python train.py --dataset="pixel-art sprites of 400 made-up characters on tiled backdrops" --horizontal_flip=false --targets=["colour"] --norm_position="res_post" --head_dim=16 --layer_scale_init=0.01 --inner_norm=false --drop_path=0.1 --shared_expert=false --depths=[3, 6, 3] --optimizer="muon" --momentum=0.95 --warmup_steps=480 --weight_decay=0.03
Rows from block 5 of a small image classifier, named by matrix and row number. Rows with one number within an expert belong to one neuron, the router's apart. Each number is 128 + 32 x the weight over its row's rms, rounded and kept within 0 to 255. All counts start at 0. Numbers have three digits each.
Before each expert's rows are labels from the 100 images, of 14848, where the router gives the expert most weight on average: "top examples" is what is common among them. Only what is clearly more common there than usual is listed. The data: pixel-art sprites of 400 made-up characters on tiled backdrops. In brackets: how many of the 100.
# router: router (model.blocks.5.mlp.router.weight, 8x128, trained with AdamW), inputs 64-127
# up: expert up (model.blocks.5.mlp.up, 8x64x128), inputs 64-127
# down: expert down (model.blocks.5.mlp.down, 8x128x64, transposed), outputs 64-127

# expert 1
top examples: large (100); green (63); teal (37)
router.1:150096140093127129130136157144054152178152098198153147128112144121094074129142121165153120088104125116123059121130175194117093126152125181123104121131066119187067125112122147109119072082144142
up.5:103065096145152091136161138110127085128146095151147106123193103149120131153088161105176098191177091163163131075158149139104167123151093149204151147158102121131120054113157211124119141183113159
down.5:112144161137177091073137123110129123087124163087128175167166173079109163113106057116090121078139139106073141182137138120140138121127139122101126138128209178092129156190056143137139140109107150
up.6:090155133141098070113144147191128139160092088191124122129188106090152131114110102163185090175178178130152122102110144101167147105077096116160103091091147099144087093133150126130044182131150126
down.6:136063128105111108127135111133155133060116105151133136098158109173170066125119118127200103135125107145083116115116197233118132142145149131113113044133080127129128083141131177100119113142105158
up.7:066116199108084096167165120147201138138171152111134182129135168105078110102074131119127192142118104111141089148100119136138113136117038112154114142096188139097081182134104129122153090105139068
down.7:118156064149082118128145162135059148112132130115096089096116123104092098135116153183080131149125165143185138127107120104120128131117131108150112147129122136146139112168091179150132139168153165
up.8:091137106081144136186127061144136155146171173183171157133134132095139108092060108136122115143145128150160104118076126078113164159101108159111203092067132182101167145150139113115126141148139103
down.8:129088117161059129123114145128109124138168140132149124179117084106193174119117115140057121155103071131157131145136180091121088115159143138084091161122211075158098119169116164111114089107148175
up.9:144093153128115090127133133184161070133050140099084102102137136072109103083125102144172127092160174102121106163046146096114163119121112110141186154157141131079136147107136117157198115096123031
down.9:114167062145129148144152147114099133127148145111108097069142125127115084126127127138102155149135088138106120129137030084101133135136137095169132203136188160138131212154151127118123142100146147
up.10:061133144165116117115152167162124157150079111223158118153126152086086134092123110098150100136123139124126104122076090161128164118128143152129130093139123158145108068132144172101121104137100146
down.10:152072199158094116121121133108192124071082121099061195134125177141135118135116105102156119079137144120169145148137128093075101126138119152084090136125106156113155191201130119121147124146120152
up.11:083125104164148106131115103130125087112157105174110088107172124151104206089131122140172130130098156088114187119159087125133112142123121126138133139090100158129128118131153191086089104104131116
down.11:127119085101129133124127184126144115184120114156130138125161131147111146121158092132124119156071164114093145101137157135128128132117140123191107041127165152152129103079109185155149138141154140
up.12:107130188165159131155153114149194110152130158082108133126129147107164119119159117145129141176075148110128097111137170153059136135104093121150111161065065129122108172126117101089073097102115104
down.12:143116170145123200129139100085154116097161102136105106108073108068123120135122188109101122155062144135168148105117142096113076121132134076122107146121068161029151166103123108149112152122151230
up.13:139103164098169119146140083156099136106101145119092146060160090125142121123174114144132165107134161175169095086154148113091159151055123150139121093165139137116111136125160102060097152136139126
down.13:160179110139157088113128119110152148189155063156141150105132105148122106113135218110077108100086120122117121109135142146112130124135128150129066120128136150144197097080171104116117132071140066
up.14:118073164116129105102111055116092179129147190155079168139232108137105149093128127134142090143139147081110154115130116083154116135109101112143075095135162115099101079096120144101076131153131104
down.14:107099160110144112123122155114161127077120157142134128169103095136180176135112057132178144138120134122086138143114120171114115129147125148164147148127096092170151172115077161119125112111118165
up.15:141113065131180157163115152135166092138142144126102108156108135126131048136117151058138087148113148153139157129116089182147170108080169167183135121145131152097111073135149189163086142164113117
down.15:129143146139137112128135171106132128113045149148202158115140141106135145135142111124157121109103113134139155190141108105091149144131120086134168133132144061079148093108189121112126111043146106
up.16:136089093198151135134126123100147127118133154134151098090095118130130089107111089075145066096079179125141115123077122111107108147122159085116170118121134121090130105153173108129124154094096162
down.16:105152116103146128086119123106141134183119142118086107113108189142121105119088127144190123076103111129113135151118155120145156125106131083182102105123166184214108199167087124125102137049078072
up.17:084087188129185132136162102127145147142140156083085155130144095192039161171157137114132160100130159157188122108138138123066113186123170166084078140118178082040135126147116119131151123145110119
down.17:140153110129154126134110161138120134131119129112133096110138120106101243118142133148182149126166147143123138145125106145074093124156130161134097111130096145127125130136119024177142102194114148
up.18:115146073102143116201122158141154136144094138083108084091220173079176158153120128150172157141155144062121073150131097100124188127117193155163084174147185114110089091153127139159130162064148131
down.18:153154115138118106141132148148150144100187114145179155153132184173088099141128113147053094102120103128130135086114084099126122127147127087094145167129114148134170089089121144122116155189146176
up.19:060138142168150077099099138148155168171012115165161111137138117096107110119102117164136109124127185124063086099101152149113137156131138138128080153097100118124202147104082173109095126149131083
down.19:114151100126149129130134114123134133145140119133137124156128111119043210130113140112165135136104114135134140074123111148137101125130137197156086171130117137122157148055127107126129123126120114
up.20:114086146138116112138147089112141055097136138080148174101095113167108054119088157109161149096096167119185099113154155063077124146123128122096126092164129138094092216149137119146079138167141164
down.20:141097150114113120156124104067153124104171079154068158132156140111139100122130099138108076153117100129112160108142124161123122138113144170082078137126097114117087138153145118148126146112105028
up.21:102144107102149109113145174054070112182080120139122139157204112094136106111158168122000107110176161140152139118147133142148108105086144101105138142089132123093153171162139122137104143124094107
down.21:102108105127129150119119163161062138076098126200123097158084159078136146120149149142133120208054138128144119151131100077199161127124121155114177128126185125110119105125138101149133123107119115
up.22:162187157187048084151130134112118112128105152139135076154122052152115041145178211110087129130129146127141158119123117125118107131135129108136141128100134124131126157134139104101129139141137142
down.22:100106109084143119147146140102136150178143136121098155150203192156063105128153105084146124068098107142052181086113137082168116146164148093191180113137132136131129178040130122185135108086124165
up.23:105099151167143099138160102127146136133103141161084144184166157148055181131166133124102132090183197105139127139111094080126062101161106064083153104165093140111171148230112151119125123133124146
down.23:153107055106178089150121125129171139137075157149099165066121116111176145111134133121050114122087141105154101147145170068163161134160127114154128108133180081146155143128154173110125128131126082
up.24:107083175174113109155113140154132181133092172099098115142149096107095177126182195123090154147077128063111140141107094080106129085119166068142079177122161118060110184125134094115124139114132100
down.24:098096143173160104133131130164073128134165147087109174104115079157113169133103126155037116110082125108139134154098130135129108117118098146187035081121122124171080201130154158124118149131099151
up.25:139133119118101138200135133123123142099116111116091191129216129102170156107191117160157172155137135113104138135204097143127241122113162137126102134116151120140137146184074114163135144129181190
down.25:123145109121136117122138117131099128159143186130113131091152129115144090132141110108008132140062114121141147144153031069174078130126117072090175163127140149142138123127197074097156156136092125
up.26:099128147147162071168097101130154091075150122148141160095141175107096093133159188136133151136152178169146090114177107141117148146162137123102114100203224108095128186142121179149092126087175121
down.26:122135173108166105136111141116111145220069115085108073079121126128084157130152123192112143150163088116125149155122141091150117116147132130125107139125108081138111093127156134108073154170085094
up.27:051144115149066095143100112157140151115089078103114168072115078110096156117094163166105158130152125116140165117171183189080105131057161096168114120156153067113109156118130117161191122139126126
down.27:146058094127129131140131150117152113117162082052094161155194167164113118145132168153084127138127141145166086149138127071114126122144122149075125150131100151155149169129133192185136146080169070

# expert 7
top examples: orange (100); large (100)
router.7:127079055199168149170139173090073205098057150136069082122088166152164140153134152123096092120124103132090128137129114122110143167119175103175101104120116115176091077088144093124167135112151129
up.5:121159150116184085165137123085106109124077154125122125213136184123135047157135141123113153132059170160116156131136085134109104138083140167141119111130126109124086171124122103133022145132135196
down.5:087122078127052087148102155119095149125131153140124090084126153121104088144156144110127131120155113160148122056157074142155114114111131135157164106129103073161079119137166077124105135173141087
up.6:141153122084095092054099095204167096168127076114102139185133176158124174134136123090138085121118109121126093131096104139124151148111143083103112146110184103140134121165116197111081125132114099
down.6:073136197151129051129112118151191120155136161031129118115115112107082163123148194105128136154119107138131146117150210174133089124127148090175147125126141093177161117136170194141145110083126103
up.7:122107137113122131155143140128085145109186141170103130075143097199146088134104108180124102166076097116144123165119094155138102142074110148176129039120101159109137078085090158120213131179081115
down.7:134123133107169142127129169085101136200100146085095096176127132116120146144065126124138130122162141131074121074130158074141084127126137173206179154127198142154117071071141137073118096101077159
up.8:065092135122133179139138077115094170075079112054168163129114102157124132151150123150136103159145150191107122106106161164127115114097171142129153054159111151122132187082139107107173092097185147
down.8:098135017125125094138128124102185129150080123077142120116121120129145135133132097134132141140140125117167137166115172223155113123134129136153133141125206105143178063156113140166154093068108140
up.9:101119118139171085142132095119148114098107111137171106096156103127048128076153145156171110182087127162127156108061088199162154095135150092087181143127125151145137135104173157101148135135132118
down.9:115075060117126092112125127131115134114137157111157123121136127133117164133132038138141149066166125125133099053128120133117079123130143131083135162128142192121068076174125140150096145148144146
up.10:179134186122118136137141080148069051127140164118118077174074134063099131138086091178126087104158134143077111175153112149158165089091123150168127114071130135133063159103116148116138165114099155
down.10:103143066157170079106132125156104137164158100147216159126114103178164095111121168091113125139112132118108160107136093076163135146156126100134144072137127156131125134097082157119138118140120152
up.11:140113107118098171103109111154101148184148099114160086075147123162149111145087164071114136111118162150114142117079113093148172107186086143131166112073167184106078092137147106158104126178117146
down.11:142127103135112125155119133134183130129124111097173165167141142115102092145112094144108112113174119131190115100106090166139131133156134118120108089129101168185082116124113087139112160102137163
up.12:127136150142112102093125122137138171123158120147109112147168075082097115125123150149112113137115111119040117169178096140102105132140136141110089137167128125094096113120128135077162105114150123
down.12:100118039156122104092161160146079129064146138123174154121109103119109149144148112130129159117137094111113107088111127141105112135147137099145142137129159128118144136167149152114105126142111087
up.13:054143111132128183155120099112107125139150067179131115122127080141154095151138056150120146129155069186105087153152156204095129159191139124142125098119087164088146157109097123156187127160089198
down.13:103126129112131121151130153164061122115144136110198084124084113101132108113132140138171123069109129117113082145145048164124150125139088114078055131131230126172140135127176133119112124101130107
up.14:112111148157136162122208103120145106096135129188139132185190093183137147123115093150149117103135135118156100162149088103178130165116096121091117149120110123103093087164069169106176131081140187
down.14:138070143153174111103134102120195129121125142161131143150113106108224187124110134173128118128099125100159112130137135181169019125148120123169076108122152126113146152105072141063101142155171106
up.15:114124168169140154118167139121128159189096073122156144195086092136151132116080137114152181143137130131156131189076170105124048169092158147165140115169094123081179161180157214147174078128153155
down.15:155123168109156109149119154135112115109114109182121074132128111140100078137150154126126138146078149145077142154128179116093076136133145120057150101129147158087023150120132199124121081163131122
up.16:170167128094113063043140147116102124132139108172108158147165122177114056104055164156167201104122112132135133130177190128130183138104128124152106166112139158170174158129161081118072155087167144
down.16:133108115113156127125131101136044127142132089105129196167137142103169173109139133087139135176204121117138075181128097072115146126176119117120154136130127087133099127166100020073159120167148113
up.17:146150174156118082134147086181099120146146085137112137117180124091170080158182127137120163161140151084165172132188131066141125127106107129129131177106092165160141190135196142050170125127115125
down.17:167094120141109152069137117123157148186081157090115149054130114091134215111147103132115117120078155096161085073118117159145155130179156108116140078125141118147079142098076123124137128095167088
up.18:098192135127161110128091175107111047139151074147080114161118105134107134149135163148143137127163156147146133143081158179151155174098128100112074129113192102148146137120150115098123122175076104
down.18:137133191125137113166136116134173155127057108065112133135147133114146170149100152138175116166111126146146137125125154172121159137112117159175123171132152025116090167115110152120134160024129151
up.19:199130199164169150136086065139119135158090134146138087125079127129099112128112180080162061160176140136185096118101148144090117176124134142110133191146147119133093104132099120117137190099126087
down.19:132192118120149140128125134151110118141157133110103095162153114158143146133133099086152128209117119142115127197141179186144229132118125078148150113130160127088102087087148099151122137121095161
up.20:151210180132063123101136086119097118120095136131162110126126136138132155171081119186138150172156112145117198203108144090153152123074100141243118131153092153129117134150139173090105115081132149
down.20:138125152129133152129138109131066121097108130103146136136100129131117105127125098082087120146132112126099144046117131188096162131131119176122086158124116173091144203129106128143117147166137175
up.21:202155091074135112122172116138136133152133122137127157092159158144191153121170138131196087126091118141163198076112163118140133141125154139109160167140080134159136153123108154041121144155102111
down.21:122152168108157136130135100142101124175158144128157123137138117132158080121122046108081129112076108120060150166129251168139162129133117112080117114128123135086139116194169186119121134190122142
up.22:089145130129113085104158100123123122107071123064059189123147122129110146182133138059160144177168161126148107144127103211131150154097126090142113162148160111081146175133166196114154136137122102
down.22:137153098125136109115130136124128131151134150158147136110130178126129123130138153184192127125105124128112144079135155135132187127157141057127087124131165138170108186154137071115131111053132087
up.23:111177071101078173155188169096125151121110067117105114143175084148078050125155120113131120164135084177149119185107158182173122122118080114095132108103153166084131142123136182110131136137113164
down.23:103174157122157106121118117144107129146125151138159118165146104095068197118154112129060149093137099115153100152124140086151163126128146120195109138131137150118061201136115170108147135131144124
up.24:096133138115082081133060095105070123165092135102089140160170120169142102114106085134139108158156136145132137103088142090139074109109146121164124092108123105144146078136112117109098140153141115
down.24:137154143122113129086123143091103123042190112057180122153132076110076140113114131183178112151157149124097106149115114178072129114143139100168141111118104192113052163153122178143096114180166169
up.25:102134099087096163136125134159107137144121156122168155148133063159106132178130120120141152129192156158121077117241172153144112090090128064091111180121133116122097144111148094173191117080099078
down.25:114152089093106143077119117152089128113085150166164091123145129152157123143132149180094094205096154131126132111130152089154151119182113132128175164128184170107201142097190124133126124170092131
up.26:119114123096085096113147151168075104158135149129118161108082098158121097149109146152111108127121151098124077151175209116178149076127147122102131168084144101139150132154143214099165121081135105
down.26:096194092126096152099121095133117128097073182149171128129193083090099056147103093169121119150123176123097125105131102084106118121160146092147173105121087158125120140124177210126151107105109196
up.27:108110170167091107191155135166146122121103091138154128146062155156119146120139139103188139176107143161092211117164170096089113168154142121164180117121120147130156140064146192155165094153094170
down.27:150150148106114142107119138174151102137147107129073148111132087110132114123130084121125111107181129109209133160111131103146119130125129105125190118130184102122130109134111168123120176090111151

# expert 5
top examples: green (32)
router.5:150144158137093106093176115165195092103120142116153098092100161158175107104137144086132153183069102137086138102081175140129140169089106169148114097128135169131181141183168138097082072125062139
up.5:108215121165090078167116107174191177047144120119111186072141133080086115139128152146098125169172151106113116134154094108078156112117091112117125163145120100102175141105161156136166116163163079
down.5:094089091144166168108123130105154136132113151168150121158102108119144119123112106114157130187055112129149128134146148146145066126159123057125162083129065122188090071085159147106138145077142086
up.6:052123141126100066130134137105134027127135124145153130141052130152121111123166125181146108147071163113151123083096140134178166137116174123159105106143100112132027130106106173089155115123145071
down.6:120109089127157132133132153116117151134154167144045086126146123126172108121115182109104124090140181120141086175154097079113110126143143126089099153122136143174221172098148208129122103088130111
up.7:110124095156150151148142122138103172096172121222119112170241075149155169124113210112130093135150112148094098120195084103111143138157169150129121123137156166134131108076153131164113133142184130
down.7:091179119124098153124147118133096122138138127100115118117132173107179041124148144075054163149102093119155123113111161087159055132120114117179165150128129099160153175158193098114148129125127044
up.8:131194145103164143094090174186159083112146143152129118103054107143142108124152189157121108129195123131138143124186085119111132145132126132196138132136156101195133139068138155162108133027124102
down.8:100139074117104127128147124126103134127175128123150102157099119122127095137138140128038086071082162161148153053136096096132116121146104148064125130122153180110202091096171146124146121137138142
up.9:104145082097127200112150166140150143101154091130109132158117089200097062145144073118128145129123120125131083151081120121098118140125164177129070151207122176141117127159166090132132097184081110
down.9:138232191127172112102136122119109110138214137057133082147136120140094114128139113177126106155094080138084101114108233169132086131100118154132145125121133053178174127160145112111119126116122146
up.10:150111109123129107120095099119136040099102167147176098189152133138121154113134119166146091079123114114124128127084103142086087099139104176128157232102176135146155121179095137136190212138143176
down.10:126160148133127147135114103139135158141217163099154094118120151182082138118128160112166081130177071107131099094126116122123095121146118140145144144122142106087085059135097149114144116159169160
up.11:132101139104106067150067145175142116124118084130058112135087108151129166116147163125123106147151161135089107117099111128085139139152122164153116182180083177041089149124195099091119138139138116
down.11:097103096115079140133123127137186117086105141099123150178125115140133171134133192141179122172078131107108140111128120070119090129156128132126117131130183186061187162150154197132138123128117099
up.12:128104129154065128091129102086152098104079166159099110098157117136103118082138025122122127163141166119146176134165151119095147169096183137129123144131136104149164153102139118124164165088143143
down.12:137178140122077121114128129094095124178101127040184118114140082149024109134120190119117116102141139115090123216129152120116213121141145118097083144126135081170063112147126143129111102138117085
up.13:104121160111144128098133110168089140132101120187082082060178123120135057054106100102179054125151201126192153106160134160154152125130175160129140158104118092117114104112169150129072103103161118
down.13:124142095159102092139129157122084143091111124103170139078098076108116155129153144108115128126200155133132152161133171063083112132147141087152117061134138137136190182145109099121162135143164156
up.14:079116103163104135117116121138116182114102164079151112140100073167132116125130189087106128139153188096122176168132132161095067129146129097156113149123183083122150175095125115077135131128130138
down.14:120173099084138119124125135149123125154121153100111162110140173138163117108141161097137109174142104154078141070113169108128192117133132115140117157126139111144102052194098223081138134150126060
up.15:075139112160132117123080097137127157119089108149068109085140158109115156139098139109146098125136121130139176146104087108111072165170104078087145152117189101112146142135133174033107132109125111
down.15:134144096141146128108127113122099114156118113106138123108134139135151116131133062140100163148156138114078128187113246255103114125102125096179153111127085163151103220140107220127107148216095155
up.16:100141106121148151135126155204124078123195235130193097052126131186122171148143133152115125142094136134118124111063142142109132117094130162147133150145119173135122080148122117134102154150089109
down.16:131140049138167145175129127131156117161105138132030123155127054115188099146100046155174133190158167126078129117117212181150172123133135134153197137130125133080136118131127154123136116148134153
up.17:125133149094112159110084157155066173172126114097131142107182113150146097116082092163133119075182142092130124083103210124156121139117163114156133153092114088095139130108109092170165079092144114
down.17:173142107130148091151148118128167139033131163070081159094143114119083118111146105130127119146081133121104128181136094095082037134114113109177131150133167144175151085150093119085141142112140160
up.18:122112153156113163157081186106172084136133110099091149089155152140058117106119161106129115124086141138195159097084160162136156118134168135125125091138104118080119087132039065160107131124129120
down.18:143130109137144133144149149096099142124215145077122170093136117103169133121137130087069128104134119116117093176127116182098134137110128127067118153138059114127163130122115144140115125089132162
up.19:195107091117186123061174135074127116118175107111111101110094151110123138145115063128115075140158114094104142065121174179128157123134097199078130103122112150129073165087084129145124162108124111
down.19:103102171137103108100141078104121126151080129105150164136103141155097123116141130136184145114077124139133121198101173119110135129090110184136095085123118126074101146101061167128121104199113161
up.20:097120135067128072147098110107163176140195170149125105182094108129122140074123095134121131115125187107163088133102129089122157062157110108112153154110109114165092121126067135116118075113114172
down.20:112058163151198148116152121097135144121123125115107094094151123138113097115154100123097094109146123118151131062140117150136091125138117065110113160129107125135095128130159069133130144146159180
up.21:085077122099149100138119118153109127160157168157100165066080101122134150127169095117129084145060151163143113148115207136108080098148134124094159138140109019125076120108162123143195123077096096
down.21:117182078143105123117119099121150105104119122173148116150122087105229037112144118170174132096098110124178112152134140102114173122115129161060058097117114195104168164147115132125103133118109105
up.22:199131100108110140158091104136174146166112147162047115165132137140112141106075141111176102134082122134184129084114111124123132110123153128118182125150130120062179133120171171178031116134094140
down.22:125139175087111150149114109194135134073123158154133108167123141149108125120127134117083095161158135142197116096130166101192096110136129154150166133118129171165130102104083169112118116080134149
up.23:205147138116167090112116113164140166109151157164158169140129147153195134113068152125120144132123127130088140121112108097137133154064122132161136174125113096156155107110142054076177142132153138
down.23:141124105133056046120121129130118130115152160126101126169103130114128082124167145137185099104082098148132132174124145147136182138124123149105167119128161124054132091192165120072119132153137152
up.24:137123137107158111127103094138126124109161115189122137111132143160050108143093173105111168092180171144100150135178166189141180099095128167120139141148162108075094124083143088172180123088131189
down.24:097148135201155105136122112128059145137104113053094099127128205150173125145124068144123165113067157097124119157131162113078128135118111181138117106126085162153162135156173142118105117120139133
up.25:103115130162210133106091110127073102169092116138107166106195092079125130140173172164160113133132155127104084125123130134090184109148111066122146102147085153107121079120162198136152166087146097
down.25:136166162099115119086134130108110126125119157093122171126111134141133113118145171047131108160136110119078115166147078109141173141137132163075113133120144134135148133178137156135121135114127119
up.26:071129118136168095111125148149143147137115135134093149098091121117143091136144118139145113137169109098122132199063152082108057122159100162121080149135091119187130073137147145077081100133126092
down.26:138143171137137106101132124100119143120100113130120128139109180147097151124115000104160117198161112109092140126126241145093197133132133089103155130127118113065100149194143191114149114168145121
up.27:072199125169145074113124132060121165149119137128174175181172147121197107174169160135068122168120149115154096098118075168152159104157153086092113146095168163171069127106126050132133152148089134
down.27:137094169112147158110147135167150124111074175030153142118149119090120116136120144181140138105123088164196115132151201098153094134161157133148096162131124074113130160106202086090159163128172177

# expert 0
top examples: pink (100); large (100)
router.0:115096097114131171149167144128211123119154162129111163156142151163176115081192127130145170145121121092093150072135130034120120168086158121154094137152089104103130053124171145189093140098153113
up.0:145144111143175116118111085160116105142149102118107098191112139055109121095168104133150139143172168199110126148082120093143075141167123094165156182166123178078142110148127087103083131144093131
down.0:104079123094141090137106160139130118151117110141124101159172128201134140120115120138095124133134181107166113154154178185144139115090127209106190105122128178153092134138047133146132103139102138
up.1:094135114136120085163172137165138101123116123098156160160170129085080042127127102161156166164141156132057086151108166119141150079107146181126096139151139079089078097148093173125105101142153128
down.1:123064115111092160117115136132144127216135104068130175110126098149073169142128127131160136166151129114178113210117153136082091135097142071143191096125134112203125121088149100137136155237124070
up.2:117131174107075144119166154195118064112193119172167152063134078146088107164084056132125125107164107142125106128095148193155213163115139133123094115146152183101109125081184146109151144116147099
down.2:151124152105077136154122142118103140138093118026112076160090120141105092130128130124166148138075124135115138121123142068119075127134107185137162173126130140153134099122176186146138131144124201
up.3:154139124153129067170114102123143140130169098136121060152120137163146179082187093128166134125094108158101109096120159070110071195148190118164130118089129125099174155140114135120166185157143108
down.3:140131181117134131123133110111069113148160118145137120172127146150106123128137147117143121163131129129157164085129170085170141127103129113111105091127000131187032099149120148128122126077128082
up.4:112134149100170111124172111126123084111169126090182172165133126146128011149143119151129117133103176128118084089095138175170123137134101127129196084163149148125135117144130059147100121193092143
down.4:106111165131119137124135115148157134067125142084121158118121169117085095127142062087193111191159159130121142158133110106148156132146141122192108137130123107080070105094134111148156092171141247
up.5:100103129151093110152111101080142126116058050150094103106145140091081111133154095106146115123118106138141148157043122153115062171150105105114150171073140144110104081238089124109081145068105127
down.5:115077154120103143133126106115117143074106113083127140111120102091143122121111067100072139073148122120136129146112122161126062129128121140156185158125162126096129088131114172105126117072116170
up.6:165096172109126174148129115125105183102154083192143119138132093113118121140153125122154150096074161143135107108172019146120080149107159173149158114112108181155163160101142148133054210135113136
down.6:147037128159089078130117131165137153114114134090094105177153093152111200141177157148099134137110130154143137118136176087135186121144138075142087122137151130082152210138155150142120154078141059
up.7:122141122163115115047139137122144187083131077153115082090102168104098114175122148115180107122114143115178125134169143080104156136192083126135132104090087155190094160197140162130086123126125148
down.7:120138099144145140140105122181182122156101122130168189143178132146124113121145220155084126122141106111165114159131115159136136126156122107127085075127168126118162184101144105175161122115122037
up.8:133129225104108164158106080152136086101086084130146161131189096188106154096166105139093115173134150128172091112074115185124110131073155081079124118151125113100120159169140161159151119141137142
down.8:144135143122151126120133130134096138147127124116169162195126152138149150131131100183202129174114144131108095065136139045089147127127131118160054103124063160185130072100097177120103148058143120
up.9:192088165109123132107128109156121090121195109161081149138209136069128076141126097123197132099102163113120116163144141111130111200146117106090145120148111145135125068120154123130061121117070060
down.9:100165110131161047132142167134215144159019148113103133086151150109117105143105105118040123160129132139168166114133129107139109133123126134148132119127209144124129069107116134143144150131122187
up.10:106156097108110107125155147158088075155098146098083136146129109162098121133075071121102119178148122148148103190098147110121183118118162163104127124159102165110122175154129135121117130118125134
down.10:128099135126143108118131152162049119079141126125175114151163161131170089129141142096114130100200151130117148101128017128114073134157126121191103095128165129125194185087144042128141142091159144
up.11:111125124166115110194180167140133083152094100135088141145093171119127144103057099167189153153154098118093126075117156152101124103131095146182131138091138147106170107089110144177142128176130173
down.11:150118141120105129128102109150066129117115136127206138144111092113157054094125125118108148081164113090163081113114119154136139116155139187110121128123228110101131193133083146154112104180133093
up.12:111141136084110090104162039143121130162180097136121138195116127158130145133170104132183109159128176081127100140123089138147070122121159107059143126125147123129202120166141142098096189110100141
down.12:126115059132102123093118168092141120141115138088122165166089088089112149123131166134169160056099138117114149077143080152158136118145161078142059140123129181125134104142131179121133122183157084
up.13:136135130163114131167113154064127134078160139137102008089074116099151132157138064156158116151099124127097151131122193098147155173194164155182131125081152146082160066142161124087122140117096131
down.13:099094119091105122155136122164159143167118153092154174218177115157081162136113109112089114093110149121193119041133121123134089131135146074149136113131099105149116112089095081154106128105157070
up.14:126077119123102103122137083133102089063091108147173119096143114101187068099114143203134158108137128100155106105107098133101125147114140159105177104129171084123179145185169127058092158110142158
down.14:082182086115133129123138123100124126108161147107082127112140099148116119136118177124108149170152122129128106195148128119185152144186142113119085112134102069180098053155133169125149110142100111
up.15:153125136166100111118124100147148102127102146083123148126096086114107173082086154201165075092141163139128113182123153109120179136114120144145138160102167108102224135103103146155119125141133067
down.15:118137164153147149130134127146168128079255147160115135110150117124198103119116131163122128134071149119140106155125117128109031132126104149145113119122162114147080129112151157103140119123121134
up.16:221151143079155139144211134155102179108069103130170158123132107099134143139134060185096089125088095149160104131128165140140123129130143127085163142163107181095119117087151106116088161116115086
down.16:095118162130120093142132136095204115153081150172133091092111162104149048119135093108165140078111147127149153071126170163150200137125162089120066120128178091097107135162106118128123097130136222
up.17:070104134151108026118175184122119123174124068117194024107128125087077128176089136117145113135098107137074172097117102162115130118162159135134132181080079166133164098074193125084063152131132156
down.17:126141180123137079128135129078148113161084126106126178171159121140129068129118079149234143152151175124119105101140137000138119133097122138139102130129103118161112120187101147095093170086094071
up.18:103138046129128119156173141121104135129083134097133123090126115128151098151136094175109138131148139062142174143074156164122099154094104139164131123132153154097196080136074115088086137110164102
down.18:133088066129126091126128146144082119136078142126133146164137142141102135129155130136122122037120137135121123151138108170099138131137146081105118127132110165216134111122119157143127112094135206
up.19:167143168110086104147079119132093165136109127138122149114161179151147108132059086168111106114158111178128132136115127129102123154143154122127133071088192070148109116130093099121150104169103138
down.19:140163149119162111149113101116171122111136133076134118145139185106065043133115221115186126136152115135103138215124078156126068133132134179123109134128107156110094183122147103162126142142118148
up.20:055132101112116153117071135116138204113134130128122105109079135175149076119151122165127099174090135169117126127159123095148105163124117121132150118154120124102121168141220143124151120085093111
down.20:140188187130123188119121105158056109102117163143159128174136130128082061132115139157170097191170155133156105141136113124179059118127130193203105115125195135201093096120196102131111102091119133
up.21:120138160097102115119133101195125234057053103144109165176140124125160122082155137078147110124148149108165184122110160071099134181108136103100102095138171152145162149093106064104099107134095148
down.21:122113129100115126108163157093140121109136108071109136135091129126191072144153177067169142029167123123154117189119138151115152136129136144100131133125186144123047129174107066108117143137162149
up.22:136067200157135048094114136174163118166065074177075084104113168092097108104167088111170126110156119111118114142067099136146087128121115177150114137148161145164145139105104109179140143084124106
down.22:123142137145186109126107129132039117143139145072120142151130131130138062135131139101208163172201143134115124157143163132085132117116120174128041172125190093117112164097174119096138149116073097